A small self-supervised image encoder, trained from scratch: norm layernorm, activation gelu.
Rows from block 3 of a small self-supervised image encoder, named by matrix and row number. Rows with one number belong to one neuron. Each number is 128 + 32 x the weight over its row's rms, rounded and kept within 0 to 255. All counts start at 0.
After each neuron's rows are labels from the 100 images, of 14848, where the neuron reaches its highest value: "colour at peak" is the nearest of a few named colours to the mean colour under the peak. Only what is clearly more common there than usual is listed. The data: pictures of board games with random positions, seen at a slant.
# fc1: MLP up (model.blocks.3.mlp.fc1.weight, 192x96), inputs 48-95
# fc2: MLP down (model.blocks.3.mlp.fc2.weight, 96x192, transposed), outputs 48-95

fc1.113 [131 121  52 126 131  74 107 149 148 112 114  95  89 111 171 144  75 118 174 120  70 149 121 126 126 153 170  79 129 126 143 130 166 167  86  63  98 147 144  99 142 182 158 157  90 123  60 149]
fc2.113 [119 154 182  71 143 179 115 144 117  82  95 102 110 138 137 115 145 126  78 109 137 175 151  99 141 138 154 132 109 105 128 142  77 151 144 167 144 177 181  68 114 185 106 150 104 142 174 121]
colour at peak: brown

fc1.159 [178 117 134 138 118 142 113 140  70 105 112 113 137  94 126 169 117 102 138 133 145 111 113 180  98 119 152  75 163 107 160 145 153 151 179 143  90 132  84 175 128 123 129  97 159 179 154 116]
fc2.159 [173 148  87 147 130 132 142 203 162 125 140 157 157 130 118  80 184 116 150 141 121  77 171 146 181 117  86 180  82 140 107 102  95 139  80 133 141 137  64 110 117 117 147 160  34 123  99 148]
colour at peak: brown

fc1.7 [148  76 158 140 158 142 150 170 111 131 161 198 132 160 130 104  87 137  41 153 152  75  92 122  91 116 151  69 109 159 125  98 116 128 137 173 169 109 123 118 116 128 178 125 147  77 143 101]
fc2.7 [105 144 140  85 137 169 163 127 133 167 123 115 125  74 110 112 133 136 159 131 117  81 106 146  80 118  49 169 168 114 155 110 158 178 118 154 116 129 181 110 152 153  79  76 134  89 140 132]
colour at peak: grey

fc1.163 [144  86 123  89 124 116 145  92 157 177  75 155 140 173  64  99 142  97 158 132 159  89 220  87 153 159 145 199  95 168  73 119 130  87 101 111 122 134  93  83 118 186 141 119 137 149  74 183]
fc2.163 [130 111 180 122 233 124 130 113  82  80 148 131 140  83  70 105 146 146 180  94 131 108  98 145  74 127  99 125 157  88 137 113 162 129 102 136 171 143  64 192 124 106 110 149 124 133 117 121]
colour at peak: white; pink

fc1.182 [155 139 135 170 120 112 151  93  97 166 165 158 135  64 139  92 127 100  85 111 121 113 152 130 127 122 135  95 106  86 112 123 146 160  77  87 127 113 165 179 146 200 121 206 111 133  89 116]
fc2.182 [120  93 191 124 174 114 102 144 175 177  99 151 105 109 117 168  92 154 123  98 117  81  86 160 135 180 134 174 185 158 148  94 113 137 122 168  48 129 151 114  93 123 120  99 133 156 168  82]
colour at peak: pink

fc1.82 [139 173 103 137  45 158 162 144 158 120  94 170 116 195 139 161 190 108  77 135 157  96  71 116 142  76 162 116 107 185 180 150 103 170  62 105 153 156 173 141 157 131 101 135  93 113  79  80]
fc2.82 [163  83 108 131 149 122 155 178 128 145 110 125 126 139 106 146 119 115 171 117 132 125  73 135  93 110 143 152 152 191 176 118 132 110 111  89 176 174 136  98 149 161 133 143 145  96  90  99]
colour at peak: green

fc1.16 [124  95 117 141 142 184 112 156 133 117 174 182 179 124 108 123  85 101 167 140 103 145 135 163  94 173 117 141 187 161  96 161 108 156 150  92 109 199 109  89 172  74 127 166 167  92 106  87]
fc2.16 [170 108 175  56 200 140 134 140  90 146 104 145 144  84 106 170 100  82 117  75 117 109 175 185 119 112 108 139 100 161 164 122 137 135 134 146  82 154 100  51 137 129  88 138 188 158 133 117]
colour at peak: grey

fc1.17 [ 94 120  96 132 157 121 121 133 130 156 112 122 118  98 110  54  97 127 201  92 126 159 152  94 182 128 101 132 153 133 131 142 109  50 132 145 151 160 150 100 104 128  92  89 131 109 184 161]
fc2.17 [ 98 141 117 136 166 106 192 118 123 114 196 158 143 160 146  95 207 100 160 111 163  68 150 173 100 151  85 144 135  94  97 124 123  98  68 141 155 102 144 141  88 109 120 105 129 112 116  70]
colour at peak: pink

fc1.38 [111 137 146 152  85 150 117 103  94 176 108 156 153 169  84 102 110 143  98 184 158 134 122  91 135 129  49 177  88 123 121 156  90 121 141 152 154 109 125 149  57  94 151 158  78  69 178 138]
fc2.38 [106 140 117 135 162 138 153 152 117  85 108 114 153 187 164 114 130 105 129 112 198 185 113 125 128 135 134 177 108 176  90  63  56 119 155 165 138  95 184  92 108 184 113 164 112 151 176 120]
colour at peak: pink

fc1.80 [127 139 110  96  92 136 169 124 121 150  86 180 119 123 109  87 124 184 159 152 103 109 206  92 191 148 118  86 128 141  51  95 124 102 164 198  98  63 138 134 136 168 160 102 147  86  59 156]
fc2.80 [132 132 193 152 172 167 121 132 128 152 100 165 139  99  87  79 156 160 153 109 118 132 153  71  88  73 116 122 158 153 130  94  63  96 134 166  93 115  58 170 173 127 106 109 142 146  99 126]
colour at peak: blue

fc1.85 [169  87 122 114 155 116 204 156 138 137 112 124 129  49 172 163 100 110 169 126 145 120 130 132 107 105 194  96  99 187 138 144 130 188 103  92 136 105 154 100 112 169 147 149  83 173 142 147]
fc2.85 [ 72 145  78 142 163 112 139 105 113 140 118 102 167 162 190 125 149 131 147 132 140 113 116 130 177 176 100 169 139 156  89 104 116 125 101  89 109  41 155 136 157 179 111 107  78 113 139 133]
colour at peak: blue

fc1.50 [134 142 182 151  79 112 108  95 201 165  74 178 133 126  57 125 143 133 104 175 189 117 109 117  97 142  96 187 173 128 153 152 105 135 179  94 156 114  80 147 119  91 120 115 143 102  83 131]
fc2.50 [140 104  95 116 122 149 120 144  97  82  70  54 154 193 204 201 132 121 122  90 174 174 103 137 113 120 117 203  99 180 127  85 143  85 170 157 126  75 145 103 125 150 125 158  89 154 173 107]
colour at peak: brown

fc1.107 [105 139 115 164 144  82 122 137 178  98 136 134 142 143 184 116 164 132 111 138 124 169 120 140 140  50 116  81 104 137 145 121 129  71  85  97 181 163 143 149 131 199  56  96 112  78 126 162]
fc2.107 [148 201  92 112 118 132 103  93 133 163 159  86  82 159 117 169 164 113 157 111 147 174 132  99 158 110 148 155 118 117 126 162 130  48 157 128  91 116 147 171 136  60 103 131  87 132  41 162]
colour at peak: grey

fc1.136 [ 75  64 132  86 145  88  95 123 117 101 160 150 149 134  90  78  91 135 122 122 101  97 145 125 116 146 149 120 150 111 111 163 140 178 131  87 170 139  78  88 146 172  88 138 170  86 122 160]
fc2.136 [119 131 132 105 107 175  79 188 144 109 153 113 105 106  99 127  82 100 140 163 108  92 131  97  91 188 119 119 132  94 145 179 116 185 177 127 144 177  98  91 137 231 131 144 148 112 155 111]
colour at peak: green

fc1.131 [109 114 197 116 189  80  80 118  97 113 130 113 191 122  73 120 101  72 102 163 133 119 142 110 138 206 165 124  73 115 115 178 122 148 157 175 149 151   6 119 118 154 110 109 165 139 125 164]
fc2.131 [142 129  65 112 123 150 152 157 165 110 176 146 156 127  80 149 110 120 164 144 115  71 139 106 137 212 162 137 105 121 101 164 166 118 130  97 124 163  87 152 135 205 134  91 159 119  83 140]
colour at peak: green

fc1.120 [144  85 118 202 143 112  61 153 147 112 107 175 147 169 205 123  94 150 113 139 114  67 123 144 126 157 144 133  89 101 177 120 122 131 176 145 152 114  86 116 116 157 141 135 208 151 118 135]
fc2.120 [111 167 130 143 122 151 113  69 160 104  60 137 148  72 123 100 142 160 112 162 143 153 142 206 130 157 161  98 119 131 124  95  91 134 113  95 140 154 125  96 113 207 114 117 123 148 102 126]
colour at peak: green

fc1.134 [150 184 130 132 136 132  56 167 128 110 134 102 104 135 144 120 148 149 100 111  87  59 157  96 172  86 109  92 179 127 119  90 102 144 139  68 151 103 119 161 135 127  77 116 191 132 113 182]
fc2.134 [ 66 149 106 133  61 179 120 104 101 124  91  91 100 111 123 101  91 175  53 127 131 170  80 151  58 147 120 122 167 122 155 191 159 188 114 110 115  97 167 152 154 186 141 114  93 124 141 124]
colour at peak: white

fc1.55 [107 108 173 134 192 140 156 136  91 112 136 165 121 140  71 110 135 109 112 139 112 126 146 181 189 152 121  95 100  86 102 156  73 143 144 140 164 199 128 150 167 122  57 105 167  86 162 103]
fc2.55 [144 197  57 103 129 118 152 153 129 155 176 111 122  94 114 111 157  79 159 182 140  84 148 129 117 160 116 114 175 120 117 154 109 164 157 125 140 127 130 170 156 191 187  91 151 106 115 137]
colour at peak: green

fc1.44 [105 156  99 120  47 140 116 172 209 124  88  85 146 123 138 174 123 115 170 110  99 200 114 143  52 149 130 202 155 165 109 105 116 166 143 115  95 132 101 105  96 129 167 140 182 131  86 168]
fc2.44 [ 79 164 103 115 149 177 127  95 134 136 125 106  94 182 176 133 119 133 155 124 133 116 120  93  84 155 136  73 142 192  93 171 128  99 120  67 115 150 162 180 129 168 128  59 181 198 131 155]
colour at peak: green

fc1.90 [137 156  98 108 104 121 157  97 152  98 176 164 121 158 131 151  96 165  68 135  93 126 122 167 105 107  99 138 150 127 116 101 126 122  75 143 158 150 117 126  95 143 141 148 159 151 199 133]
fc2.90 [113 131 151 148 191  87 150 109 149 114 114 152  85 150 104 123 109 148  77 129  96 134  92 121 129 153 160 108 119 130 189 174 121  80 125 142 146 160 134  76  74 168 132 150 169 161 163  91]
colour at peak: pink

fc1.19 [172  84 120 154 152 163 140 148  74  81 170 131  71 185 170 157 126 109 143 148  90  70 149 173 129 150 142 179 130  95 114 171 132  86 116 122 128 103 149 165 133 142 124 114 187 131 122  74]
fc2.19 [127  93  96 120 156 106  95 103 197 116 137 150 168 147 126 105 184 112 151 152 134 122 145 161 165 130 148 116 120 150 109 133 101  77 190 134 117 148 102 157  74 100 114 108 110 167 107 162]
colour at peak: grey

fc1.77 [153  85 147 112 147 168 102 142 148 126  51 112 126 126 136 162 120  88 164 115  94 205 122 104 143 135 150 164 127 209 134  87 104 144 145 107 170 172  92 146  55  96 188 108  93 114  85 170]
fc2.77 [ 83 177 138 146  91 177 143 100 164 160 181 158  78 135 149 165 138 137 161 133 121 144 157 117  57  84 117 113 105 141 120 104 113  62 138 111  80  75 145 149 158 132 103  96 182 105 127 106]
colour at peak: pink

fc1.160 [122 124 156 111  97  91 128 156 103 150 127  95 117 130 147 141 134 163 133  96 112  96 158 119 100  88 174 130 167  44 137  89 148 177 144  86 106  77 159 126 132 113 178 134 105  88 144 158]
fc2.160 [170 121  67  86 134  97 124 121 152  98  77 104 157 138 159 142 112  99 149 129 129 141 125 129 129 141 151 140 121 197 115 129 150 122 168 104 167 149 119 104 147 160 135 189 130 116 116 162]
colour at peak: grey

fc1.36 [171  68 200 131 139 164  83 161 142 117 110 138 129 121  78 106 151 125 159 136 153 104 118 134 101  90 105 184 145 186 130 134  62 155 120 174 134 170 108 231 123  91 112  80  82 102 158 149]
fc2.36 [125 160 152 110 201 153 128  81 119  65 112 105  99 123 194 117 112 100 100  97 128 189 127 143 158 124 146  99 120 115 111  82 111 108 111 118 144 124 164 148  92 125  82 115 125 163 194 108]
colour at peak: pink; white

fc1.29 [171 142 136  92 140 137 113 172  85  98 111  73 151 152 106 171 101 107 108 107 158 173 136 160 108 163  86 117 112 137  54 124 126 150  57 101 126 136  77  93 138 120  83 148 110  60 176  99]
fc2.29 [139 120 172 134 130 190 130 125 134 147 172 178 142  60 112 136 142  78 110 139 155 162 183 133  89 161 103  94 141  70 110 164 119 101 121 125 169 143 109 174  65 100  79 156 172 139 166 114]
colour at peak: pink

fc1.101 [ 86 150 110 131 136  69 142 137 105 124  91 108 130 129  95 117 114 173 134  96 113 141 109  96 149 122 176  35 103  97 144 102 152 155 166 165 123 119 179 128 137 129  78 113  84 126 179 184]
fc2.101 [160 149 136  69 173 104 113 153 109 142 106  98 151 115 151 186 108 104  97 101 109 138 172 147 205  95 140 173  74 132 147 120 122 119 121 160  45 122  88  72 104 132  86 117 127 159 156 133]
colour at peak: grey

fc1.52 [136 129 105  67 175 122 139 141 110 105 190 118 144 143 175 160 145  47 131 102 139  66 121 140 137 136 162 174 154 139  99 114 131 102 113 103 107 116 122 167 123 172  74  86 155 174 133 120]
fc2.52 [157 148 108 120 158 113  89 153  95 137  81 103 162 167 144 118 156 124 133  99 140  85 127 133 171 162 100 218  77 163  93  72 149 113 157 134 115 108 114 100 135 146 128 125  84  82 179  82]
colour at peak: blue